config = dict(
    model='CTC audio transcriber',
    dataset='strings of digits, spoken by a formant synthesiser in many voices',
    train_examples=39062,
    gain_aug_db=10,
    n_mels=64,
    hop_length=160,
    input='log_mel',
    spec_augment=True,
    win_length=400,
    tokenizer='char',
    vocab_size=20,
    arch='transformer',
    norm='layernorm',
    norm_position='pre',
    activation='gelu',
    mlp_ratio=6,
    head_dim=16,
    fused_qkv=False,
    bias='qkv',
    qk_norm=True,
    parallel_block=True,
    inner_norm=False,
    moe='soft',
    num_experts=32,
    moe_every=2,
    expert_mlp_ratio=0.25,
    slots_per_expert=2,
    shared_expert=True,
    subsampling=4,
    layers=8,
    width=192,
    positions='rope',
    residual_init='none',
    optimizer='muon',
    muon_scale='original',
    lr=0.011,
    momentum=0.95,
    nesterov=True,
    orthogonalizer='newton_schulz_5',
    adamw_lr_other_params=0.0014,
    steps=10400,
    batch_size=128,
    epochs=34.1,
    lr_schedule='cosine',
    final_lr_fraction=0.01,
    warmup_steps=520,
    weight_decay=0.06,
    adamw_weight_decay_other_params=0,
)
Rows from block 3 of a small CTC audio transcriber, named by matrix and row number. Rows with one number within an expert belong to one neuron, the router's apart. Each number is 128 + 32 x the weight over its row's rms, rounded and kept within 0 to 255. All counts start at 0. Numbers have three digits each.
After each expert's rows are labels from the 100 clips, of 14976, where the router gives the expert most weight on average: "strongest on" is what is common among them. Only what is clearly more common there than usual is listed. The data: strings of digits, spoken by a formant synthesiser in many voices.
# router: slot weights (model.blocks.3.mlp.router.weight, 64x192, trained with AdamW), inputs 0-63
# up: expert up (model.blocks.3.mlp.up, 32x48x192), inputs 0-63
# down: expert down (model.blocks.3.mlp.down, 32x192x48, transposed), outputs 0-63

# expert 19
router.38:162190179140145153123109127126149177099127086117110102153134116119131113120146168109182124057187130173178134176047092127123154121141162125127143082118060111064154113121141178183154146092104118
router.39:201151115106160157161094114069150113091155129121120087129095095082140181180112195113165160124146111125157111158108114126102222120148129117123167130113050111095134093138104146173149142154067091
up.0:144185177127145084098166164115181114150140195086121104111142135174149152133134089122153068102142106145101093122150129099157125140111147094081085135102132131140126091213137118115118173148089126
down.0:219102165151137110043107189123164142095185177132107097146093158111131138196127053122110110103085092235118110102200137122136096202156131153102077126148128103143108110131112128155113130171083102
up.1:093132156155082114120121108119159126113111174069159119127135149170235088103153124157107114183152136130103111121137117148143134189137105102141100124057161108118111059171127140105118116156185116
down.1:145118097122102166124130158124130116115158130126091140115163121102133120140170094107174158076137105088045138087093167169088085171102075159171145126124153089162179105141106152104121195115114114
up.2:118151125116090153113135092106077121158134139167093098074056130122116164106141198097169113132139133159119129159125162168110108144126148130078098130131119149155137087161125120147079154166094133
down.2:180100133097132142077093214156086158173169140151133108149126131078095135109113070130141109101090111145112079104149131154196113126153114126126135121130151071165118141125125141152114097124114133
up.3:126099150095145111142169120124151133150096102113162096123144172142112108112079198148160127098208173122155211112116197128114158114115114136110131128132068111084156075057124101090201152166121125
down.3:164106121145133137102085159147136163124125100170111113142105091163117150181139133084124193170121110199164115199102053102112094098159110113136100113104077118117147121111178102151101167122106141
strongest on: reverberation; "eight"; number of digits: 5; last digit: eight

# expert 2
router.4:083111146175142087165132109157173123112128179135191166145205140135114163227143087088134151140169137123123185168128095164114087077130139166151057112136110148101117112145058066143102135116156149
router.5:077091171114103086125109137134122099118143144131173158119131152158122122136148137074132106131163115129110199147120124137119125104106154182100122085164115098084147105113162085135096191085136130
up.0:202154096053128156143169115084120099144175172127161119141184135080114103096106137189106106103118136082142165179072077125126140132144129100142097071171160126148148123190090100148102070125076093
down.0:108099144122145116091149186073074110154081084090099184132116108143213123134171082148105089106087123129103139108100134153149110157175147135148193131146153094185170201093117128102127104121128074
up.1:125119075090199087080135080091142141100089100061099154156114131167119123127123191133157135154114128113116156158126116131123124072204146125070172159153135166101118145099117172108133165179153102
down.1:116117084093175106048179051080079145155040090081113148128149106168146118139170129119174066155135125113101074108156073146093106036117122138108136150193144132163090175108082140149088141141121127
up.2:145155212077064163077163039105160155148136079112103140164131107131128150109093155114166178181065193185118114157126111081136140086137137085153126132149182151105187183138109167214107126078139132
down.2:116173129087103167064115110079074127088176058103088181129118150136127111091154130103185136105104217114129163204128136167141126100147197089145133131148111131131123126160132074177078136133168168
up.3:140129174109099055140142111112105081136134113107159141150170156105108129170116151125085095132086130146200062129169143123126045109124182125125051200154114092156084099175098148166124142174134120
down.3:152167098113090108150113109138158120124120150106164170152130186136103070153094152149104026126130164137167104145148176108154136172141128120112146171140100147146143177120180147150105078122138150
strongest on: voice: child-like voice; "zero"; "two"; number of digits: 5

# expert 4
router.8:141142084068141134133140193087165073136116136109135138145124121077156080123157159093158181125084123111113090158161145155193198146123117172085127180176093120076093084119097148139149118116107098
router.9:125129085104154133093163145100155056129070145115157143147104091043150095099161103130161170116116099118107105110189179153127178128091143175093112115171115114124098080135105099143165103089120097
up.0:125113175127091177067135046136074107096141127118162117112114168138158103196106106108098126134089120131146155113081109126177134069138152176149151087166084166103114130053149196112151213169234134
down.0:093082164132073068072088119080078131105172119135104185124154140111067136114127050153122125168138147083133168158126205069168127153160129184155117117082157171131118146083137118157095107129136142
up.1:174059133119129139118132050123128144176079170152189117104073115050157090105204135085103074146153101087102114116096147099176124135127178142028133160135134149132128124173116134152120058158144143
down.1:108181115140128119036103117129174081103085172110155156132183171127155126147173119142100153138125137174100151082127109151139103115138107173077135139165130149145087067223080099135101136125102109
up.2:159170130190107129133171029140172133212100212137180086129137110130158108117077157127105133136177133138137173125103161044135098106133125154143113136107124127112162141144093133139176118052129107
down.2:081170076116145143120145088129117105135141192119155076123139177104103126174096186119141139101161132081085143152115155174150144134116114125146107145083096147128092155124097185082105118127138084
up.3:168118186169198159106151178073141110082120126077099136142130113139111126112148132077086091061141138179117149131197160131056100131172110124149112171120137103116196060128148043102083136125154125
down.3:117147128114135108133119096115169102190157154169139092148164121110145108113109078163159145074151084071142104120100102193149158135135064145090127114159141148105065117119147112096159143141082101
strongest on: "three"; last digit: three; "eight"; first digit: three

# expert 30
router.60:181156122172147137134166147117094106128159163114127144164152114111097118133071099108100103069111148156134146130115131106092124157085142117098078071106086095191110093156106176142159098158086134
router.61:154160117112142147159137142078120155126164152155100078148157153124200114151158149181115140104172145114149184168086089169152116136097193101154085090064118185157092086117160094119124143184089138
up.0:053059222137187117141098118125118155132107139152183148139126088149106166118079128135081114167166134153142114121134078149131054107149126114140110142136139122084162164089071111123110147143076138
down.0:124181128168089135106119125119187093193138165139066091157114095095116102172207148073107150115085141099109079099149142133122222172124149129168132125155159118138078110175171105151172095144151147
up.1:182212090109084087128137115103159142159149136052112154094111134141109124137128099141132104146127108158153128140160106105164123119191162128157090088153115113137152129164145144154152135058077073
down.1:145119167093120099072142145170138140081147136069149144157093191164169158163126125142071084153133122172164136122121130135125163176166182187098097088174128092138158104121139110132134099108116084
up.2:120081071056162170156129105127169115097087110107193107140147120122076090114202174171120064129137161145089168186122165130108125117161129118097148167143156141148175131155108127099153137102083092
down.2:146093086157135162125059162131124101097114103175077065152151157112130052141159113091163062183098103137168156102093180174121089131122105206106095147158178085172140175204117134143160114112114124
up.3:184118108117132036117098145138144085172122132161113186119121158127175076093084090133080153115138162142094161091072131130126088117128092177088143101145167148133125118110139085075187128093145138
down.3:132131091120113144142042141123115123095130143087130103126124167098107179177172151126078113136134105175110104115169136158113145146113152180146119160134085163142150187209087147151123151103104137
strongest on: "two"; quiet level; muffled (low-pass); last digit: two

# expert 6
router.12:119191126069146142171157144147115123106113177084162165102150075123178113129170120184186092124154148209125175128140122068139171169071088170120129156142146144103131102117156118134166154162139147
router.13:166148163149150136123109134139130127140110144115134095180136145136161153144092126062136156069147124194188169152096092101123109076098114115141099092124104148086193093150161138136148199111098124
up.0:146154084085080155122145125145149114135150055133158186137178149134156095110102183140103098120094075116044110100132108136129104111112164106146207131154154137137120118125122115111112091079146112
down.0:129097090074165185097115154159143166170079098128088155186130143166077111100142187123087126148124114146176065148147134097152123116152138104182144123108144134137109171183118110168087080125110114
up.1:124138115079128142082119185142096078100113107101134103135089127151141131147083087128121214101078146077110128142147111153115159131123125089182169083076110118170159112154116137097092128131087087
down.1:095063162146119095142121125180153111187096149128144141121111059128108078089126091176110099140167148146102149086159161089134110177127115114122104135112164069091066110114065127120179123109117156
up.2:085153040104097116127131103148166181135102105106101154143144151116154111151168130148145095092186160190171135164114106103140104192113127134173123058138135152084135128185109144149171170153111098
down.2:169081141104163126143166076090055108112160115181137115101076105112035195109142139128158134161126111043097116102168118152134111089123091127128142090118112146099141136082138099132124115161087149
up.3:091147136109163096063170127130143055161182049123122111120164116100143115229165171125210132128104180094091108057157084174134151129121076087113104098156143154133104183121137164132161098102134108
down.3:190118124146092120123109147162156114115124067169115140164140150072136139128172123118078170135075184135139097080147160131136153164098159158153109094167143125129158106079154140183139084120144100
strongest on: reverberation; "three"; number of digits: 5; last digit: three

# expert 14
router.28:179114070109131194124082127079112132127157135095152116125077146099115143115124152063199148133174081036151132106169164079133127142190131111161082193109109116122127083140067151121114128115073126
router.29:225127086093104143154110105148120084119185176107161089151130164089148152171165121063130136073182136059148125098163163124136145084168189078106117134096118154081090080125097156149161128113113144
up.0:096082149139203133105101103158182063108090130144131139135111113143118181121140153165070082115130132079108176146147085123156126188108101122117109131142127068192178050103118174125156109105135147
down.0:160159074137151133134132121119116131095195078163122110139137110066162127163180083083108222173094107104156098102131111176131168188141183131119102147095188103127123126130147086122086123159107116
up.1:094175085097130117165099092140109140134088127044103073129129166114208141118115122160123080071109098185060146124120110102114113092126096111154128155157114107144134120214111121126122138142186050
down.1:117170102112084149110112132084130165113101116116077160191113113133147153102166158138174086123086121182120128077174123059148154092134129122097092172146096101148121120203121159168125164105171121
up.2:147108164127121169117126176132147145148078105082119110126065106115115203141090105125161134162221106130120118161109063108160096082094126132144164102148128107063144107101181112141140112147116097
down.2:138103077125138137135153112156081112109162171187110117095086146189079114120126135107140101114160121064143158108113139150146178170143178133113110081070150198113061179118127110162074100137141112
up.3:163132112125133127140138136119105125133166150074135158161124142108101125137134102110102151172141108148151142106171115152147093208056103122150147137142153047139156137229093085114192107154118073
down.3:131134100100154123083084115136120104094205097163148179137124147120099130124112103117190129115091125166089124095095113225139093156074139163071181103159160134126164115158112087146109137126120157
strongest on: "six"; "eight"; last digit: six; mains hum

# expert 23
router.46:134112120108174174126171146082175149120122194139139107138125144095132102155125178098121150107154107108114154173128121137112121117132140075100117134081117166140134086084073150133112163117112140
router.47:122080165128149150105078085126148140162122154145123088167107118125127167106122125116097129114123144074153104183116137118129137146158120084112102105088128197102103120106097133136173101158126113
up.0:137102122102158156122120165094152151124084141100129130134095133120163124090158188144093085131163109148101130111170120104123130171124097163140090103118137118041076088137128155106153146151110102
down.0:152131110131086115156148112144087142098126130087143131097070094077078150128130144083093156141115133101168124081130127175094077096098153073129145187123113138168148200095113153170101104098167116
up.1:112153180139093072137117172110134114109136139125144139117129121188166171165118117123114082140148072159082104161122156074118146163073164164132096104085159063171181104173089232166105153102095135
down.1:089123192146134122154079144139142102111138104109148111050122099184226139146128081115113117110159151189061121144106126089108067149144170131087094156069131080157171088143099170116096120123137135
up.2:046104121154108134125142120157184109057124164196079165120178083125121102138092155045138134146110127152161229096141170165114137167088114146105139072157144116123109175085140111112122174100150135
down.2:128114128121156120163109124102077170117111033154155115140128108127155167115160073158122203128078123086137134219111094152125149134177148131169118151119115182139158113143121107081090151138112149
up.3:151153131109099124134116128094189119166144130138065193160109129106158131128187125126137154206112094147172147095135065185148128126123098099120205109139133151085122126095139104119159181151134118
down.3:130102144197120125120148170138072129145115152111131095122173107165120188092067135151105193087130122158095144154141130078103111176131145142142038159079098161153122069167173180150108168087130159
strongest on: pink noise; last digit: six; first digit: six; clipping

# expert 17
router.34:083128149058108107158095144100151092079121112139088130101127160115122148120070112079078134086113103106111181121176087153121120138102152133144088174178085098107168166148121101106102144099080099
router.35:169114138142076072130089095097143169104126105116115121163132103105077145167130119117086139103087077129158150131169150163123084097146092104106103177172171126152131100142130127051142113070099174
up.0:103125127095137077078171158107122121163118149174105149115128126122041109090163101130179102108139150175093117128117072097135102151103156177062166177140149098105115210127163106126112137136083103
down.0:090127126086093131130157147144087094154123196105115199102125156141097113141200143151147054128145155154087144103143104095163149054142162101169154158163148145118150143160134164141169157130149075
up.1:155171143118101119144162057121112173142120058119065165169120135191129144150134157124130128123096101175170100175134130102107087040078146145132163124168168111140173140124145070135129175118068123
down.1:172133154110119119105095103172106177042127083171099110175150132145209187092137180102111116121089171176174112117084161099061223119177177164135146139136132129047187175165150148184119136111103117
up.2:155160157142114158091100096115156173122093159086129164164119176103154160136161152161117135146144074183133127150080145106083115172135148161116160126153120138116102196102135139157123071127207034
down.2:136172161094141126108071089162109151150118114111134105149124132043156124135113125137108149108166058135067129076102124127159107157139123137137139080122156147099106162102113174144133130138118093
up.3:068170162129063121072148135134144149173086116114122171126169135176152092103155070152154102132150095165109185091155118141108113101079109126092199130131122083127092140126158139072205150132176115
down.3:130171108132101164080146129090145153163104073094108082137122149072170129071128129097107104147126128172160132126143130125158182109088131139173120113079118149111174132126128187149059114145118090
strongest on: reverberation; "two"; "one"; number of digits: 5

# expert 10
router.20:086090101065112079131103081143112092140129136126195127128188051131117168144131130166120125121116169115120112116163138131186148086113132103154131122146155142076102173136102069127143103084123168
router.21:077116129081090085103174127140149149181063118102186150079153102127113110101170087158153154164135140161135131085133153122138108101146121148120096151175153114075170105113073035110140149133092151
up.0:178148118098146126135127162113090094179128109120097178146154075147158236115121151116135175142111148111129135159130119127121174125172119125113124156107073123121151120086155092155126072191068099
down.0:138079119141122124110055165083115136093106181087133208156152104141118172082181167170111128134136171165120117156135059150162066136126096154089198155108080137100114109105147107140122114079158096
up.1:160161130140134098096136094119161160150094114118100162209164137114159147146121142109160088118124101148163157158138166161107135143087142193084141102175078102090142130118178161168141126102085114
down.1:137112122139139119210121070187161136131157132158115088141136104095122115135177164090188116188139104186109079111149137127127152141147182162152109121187100098118134135151128152148115104118104071
up.2:116173132150118079104100070120126134149094163098098171154136179086137080101102114099129168096138164139134145115089154154121123142089107191113115075166127184130112101166126051087177089112120134
down.2:066059126182130133145115124073082143161138105190141154160101105123113151103143169126134169149146177154101169182105115134152108108154075103142087188115118125094145125086145116103136127106074121
up.3:138182083162183140150146070137173133151085132127099128202176116153114078074120123138140086142100115113136162142136171135080149178161125112102133154208150140082101108140117106169158102090116106
down.3:169149110179150160121158112125182152163082150168121097141141160106156109110074120129098108171109117125084162058158134146120158169149134154131101134183109099090104081147064172149148083113096128
strongest on: reverberation; number of digits: 5; "nine"; first digit: nine

# expert 20
router.40:078143108132054125099138135076124127116168158172113191159176150165127121194091087108174146168133153136156120138080094158093114123127128150149154140120179191171098147146100076115077160114120172
router.41:106127116104123089174069112131127188122171098126097217184132120160127158165135138129128136159145150101131144112080127186068121090142107169147107152144075161103077168134108080147118146131151151
up.0:105192089095136116099116137116084126123107056077156143138160127124132129142110224095125134110111120122112130212091089095146122055110088138158069112085152150105212116209145194140166142119137138
down.0:081156176106151111110087089100079110100096092095092194125170132108151139163138188130097094145098126107127072171159048122135093013108094155121098090085132133119114145180107148169113162132132135
up.1:148165155131165192115140188233113167078130114145114146118074132132183117110105176127178094092139112120131112089137134167131107131111133105123151058094075126126125082148151168154112141085151105
down.1:162129109130151125121109158204167127131132137145166093129149139156123153114114134103174141099076146154126114145209096215167057137158132108165118129159087142099135077109153134094061171090117177
up.2:151151110138130155150141085145118212103097063136177127095168081093108115117109146134175147129177141163110138213114119113069118088133087157094092135156109122154153176182122104159115129151121087
down.2:128085084145135112218111090158186160143147081163159137108111194121140124192077121150109103169120099117068100078139114126104104135068134140150159117118096127152168192141148143138134093146224087
up.3:167153140125159145096188147155121137166167079130153123095139107128136151119085166114173131081210138150112119127089137137091163123114156104165144097130134103116128126176109067132175097114083135
down.3:159098157146141145152105118085114120104179068125114075107166122103142142123109183159140064116106115175143125157139116086140103140151086154108139149167085130087154194158125153155141091090132145
strongest on: reverberation; "four"; "zero"; number of digits: 5

# expert 12
router.24:062171153057098138127134107123149111139138167159162167114161117138183106104165080137121135186142109196116172132058110141151192091111112141125170088121147164095103102117181096107158198175101142
router.25:162104073163124139140133093084106124109184174115203115092086103176109138140097158115190165133156082142139161197089158097135155144168159115115146103101142141160165157141089135130140114111065163
up.0:148144100100143129120166078097118124114097114100102113061093154164106093166113142155118114115118118102185151197110159090114174198146151121113174153112136130161117171093094105113141189171156090
down.0:136105200122096095139169170105130158116105156143134117093145136158133125105106115155092126159080067104204131104096134155141106065081136132114104080099124164118143105097177109148083133121162133
up.1:211103115144134158175143107149137118083131138204124108155114076107083148118104083107059096143089114068207106147079184140111108122128130157155122138115139128167078145130103147123096167153143089
down.1:108071127071144060107181117062077150106117178104102162105127127147105146120138169105142135115183160137080130141107113058133161152089170106145093160110137121132151151064178098176088116105077186
up.2:207114124150159115175096077099160120152082052145091076160123155086100117091137179132066086140084098138134151098125138077157119130135162126131083113170139145131141136138128162122131171145148116
down.2:121140174094172125154107133196120137140135051125081111121175216086102133088074148116101124144107159145181100157143092143158068122136115117157146137158096137129175165116145112074111119121160153
up.3:169165085053136153090088085155170106130118121081079139173076137108202111137171164150144135127140149117139153140098103114146175150146127161105155136133109158119115121145138144137157090143129116
down.3:088148090148149076098153092126146129121140128114107194107194099121082129084154058118116123139191120050109124091160167200142116139140146100136136132085165097159099126118117113054075141116140137
strongest on: "nine"; "five"; number of digits: 5; "one"

# expert 25
router.50:092109113085149090176136147162143099137070166085152136146056089158097099089092139145097079134199132162142127136138155105167127164070101158115131102135100155101135141134100131135136136122112114
router.51:058150135146153085070092103193172088143095130123078137124139108150164079160134129089161095106141163144059153094107106081139167126076122186131096067162105112091151117095168142183192165074147120
up.0:144141130125141155073145107139164132106070168190167149161152150088156112145171096104054130122081120131067140074112095155139152142125111095094054082100102132175136142160167106105160086091152126
down.0:097161135122139131137137115083115161153109121240112149151153153124104089130174116088102096138096116157052113084126106165146173113156137106096124122103191140132122183123166099111092106176082166
up.1:157136064155152137183142127148122162074105106077162170125133111103122124126168222127146085132204160146128093124155105082086184120139083159103167151118105104104154155166119145209132143088106147
down.1:154091155145199179167124081153134136075067027141123143121137078174084189095126160171098117148132100139130124122130131142099097167201111082132094134094133141139138156120124111191147088171114105
up.2:129153120135126133095144129081167133109136154072123107115098120142126168132160159128179150140160129111109120135145098111080138138179153168067206123137162120194138109146116108054096156078136090
down.2:146144141091181134138105163094137119148138092029099150152104112119108114137178016108118162166135098144088130163187127152102198159157164168151105157173079122101128112095169109140172132095141096
up.3:155133101212115135104178108165131161110110062155158123120110071125186070115127100110088138091110087110145078153091154047114152189051122120092106145131142098142176137148140170150138127104145113
down.3:144130147132105115121207168128151166134198121177125096136108131101129109116156062143134163151098139108181100123088073118129160144123130151128137168155130153128131086081086144088106142093127103
strongest on: "seven"; reverberation; number of digits: 5; first digit: seven

# expert 28
router.56:058101112124130061118109127083095164104145171064134148136162101119116162155122152167182176120130176103111172151116153108159122151113111159106172132137093108054152114092095138141140131152087153
router.57:098154115089138106103150115164186150176174112102116116113151101095146173133120157153121137165113075130159126195113057095098115136158147144103119192157085164123128172141118153132116122148099146
up.0:162093138106082149124116083209178168104122111139189099130094142150172135107044162135152078120119189171143161103086138104087067172087092104112086088121145118122193158140086147156134113161149123
down.0:195099137116137189129138155175200115140136110116155055084142144186125124090083104140145065137148169160185082085117119145099091143128155148128130127113122134104230099113084165169091094129134126
up.1:081129096130107067139150172117088131163126164099131131149141148122140085123143139128149143079169134126047116178155175117143114136140149110142153174098145115086115099201175164111135178164140133
down.1:140098102073118147166124078115209117135136229174157142085103164147152137182136129125183154110100133131147186093063140173128142124103176125090169126151091147131170061084146119118085121092145150
up.2:156167070059147082137118149118131177130137063112142102095085115146133095097080149095136103097134080199138165130101156074159136084173175131090068129100087181119139099120151200159159083151101151
down.2:136124168069142121123075205159125073006094139134118156157165147133171158137171119113127080150142162136118136119136093130138157089151110106136117107126079177146177122109129146193120079179148122
up.3:152154165146149186136167146110072092128118106135130132125122133133154167173109115124188131121141140120144087159132106122098131071096132081067103107117111142145125165141128143116060103075106071
down.3:086180202112123126067165094161138105154073082092138136135170157125165119158132104121188084094065113129149084150132085148176120016097088144105126086156195193158163138162196110129126121097138102
strongest on: reverberation; "seven"; number of digits: 5

# expert 26
router.52:094144130105102112142122099118181108151188122184169117165153158118166130160201096088119140140112148129162147143144108168175092108111134184150158132164130187149072153131161134099143124152108158
router.53:168113157125108127132088115101187091140129151153186099124097170107153161081132140069157104096169177157175188092092123108079111052146167101110140074090140123114134098071159200133110174121140150
up.0:121133081098094121115135153140090172136074196073124119146128152133132117165139088122143181173117135122053038134169126103119066113120138113125101193166148120149153137219151134095156093127103126
down.0:160131142125155100148064100153080066071109046093124151122136135053133084133153193174158114161167166131119186155176146112163135145167183143089153186097142143150152150161149127130134114168121123
up.1:135115068189160103164160148147129169164088133146162113155177117127179130148130148146153153110118103141117127127133157070118188103124157152190210120124091150107137097164129137071096120104129083
down.1:156102121115154138118155117172186163145101072172113141209109119105117109148160086143138100160059126099167086123103110104107132131136069165089135096181140153141101114163085127188113171162139142
up.2:174140122146125149099140085061099143142092106098063132112127171120109180169105209131117084080108162181137132155098157128130133130160110095142150128150160159164138114169110146140121125162077119
down.2:150134161096106125107142107067141105072051101072123111148138133136158143176115111116113106153115114151141156108129151111126106072166087086095139153119117146177140113140083113131098126135121113
up.3:177175147141178115134130118045121149093150108148092076154065138114096184132135191131124159163122108100160082191137082154088202111155150118174163051143118135112096099100102114109147168160104113
down.3:081078124163124107156131130188123093131173141057167144092190136210151104121098097110102120095178106137075195097139137073124028104163070116129113195162141124142151117120136153168059124072106145
strongest on: reverberation; "two"; mains hum; last digit: two

# expert 22
router.44:088150109111157111173136122158097116156130151115140139106123062104132118063132173175129096132125103135093092093190150113159168167112105097150148082120097140111108175092132177113163103175153074
router.45:114152111056160124153120147176110113182109158081070148122102108140080168070101177148103092169152091102131051115163115097189115184094107126157167122154116108151105155076126165119149123108144147
up.0:094159088086153144106151072148099154198101188159102149135098181161145130130115162139062085090089115119126150098068121170173108088183110049118158143131122131116171196184160154185179071145133166
down.0:105083097129139163118140103175156133105142149131134211098127196105129100101100141088065132097063152119123159114081120109148143042131125161167139193062141158155164165136093143175110145105116183
up.1:097167155080192197085077122149102136151124143127148146165168070125102074177189144090147122134143131152119099118125121132117140113159122093063185115144169147150084127152116145186076101108055029
down.1:167163130158112177072171168131037132143095131087160105151138055088104057147143117145189109157160141151143141122164128140098112144093104103103161094089143151146106134130114122128154117097137062
up.2:124145098047148151158147154128082069114115127122127136134107128121121165081177131145118147087094115147088092199098097105159116090117124116137096138122115114150212141178133136091115139125147112
down.2:135108167146152108144129097069051162159113162118167109150120105126172144094109147183082142131109132156140121130116165098158133101107131132137062089145123094122169125110096113167176159173100103
up.3:121102140146224107095138122147211126110124055092182080105099228125131121131109120145134166090186179183116150152088125095133115049116090141100089119150177134153150149141165139067133148138174132
down.3:126110060137109089159081136168172169181109153161093084145155140094130133156118110065155177127129150196101157173153099103103088182086176104123086148133101097121208195097156100136160161154083120
strongest on: "seven"; "eight"; "six"; number of digits: 5

# expert 24
router.48:081147172106091122094162145124134091139088153123185195155128115170216131105182113119140090188170162160111145108099095157096163105083132138114147134149132175104113142101140111124100222158122126
router.49:228132078118159158145083107084139123126155140108137128171115111079111164159108183111179137115131109122140132174150143124181165074124133089106142086122110132096121107160061140165129140133110120
up.0:166127112096187112132151119086117105111151168124162138102079117102158116109154131136122088116170037111138128139078156093076190152137119079086191123101118140138118070152121138162164085097098165
down.0:101151140162050189140092103073083104112133157160104147158194117148111130159148097093116128131107168168103123131164156115126094143090141077095098154108179121122178118171092172177123064147169105
up.1:081054080197144137158160166124110108107118149153134127144189155144118146078104117120102137154162134089164142096136148091094093090143097150087096129139115070124195121135095127161083091126164136
down.1:067129185152119116099163142102088116164166145164126090156145207139186170133100142075127140111144132089136144123126158188163089235156154149113142173064112151149128137137172134078092173134099111
up.2:144151108166220176173126145137131124081088147127130127159116124134054105130198175136140118119128132134168074136137135145116162147078082109167100132119127101113186082154171098148187118136160119
down.2:117143111151070119126197127096148098174182210100104203078118129084124137133064155180124096094143194129087121082095152136138087155156142112094083121147147145162118083056060116100101114095185135
up.3:147174123134107118129167128071113120111145127088082101121110104078154107136119125127138144131096115155112109124140143163125255110115191144143109099143073156131066060134099125181121144083068111
down.3:063126086102158162157135103154102158113116109153166152120157085107110116044146127085131100081149141093177129189110104143146123172121144146064136120148162142097167142090192114124129090159111115
strongest on: "four"; "five"; first digit: four; last digit: four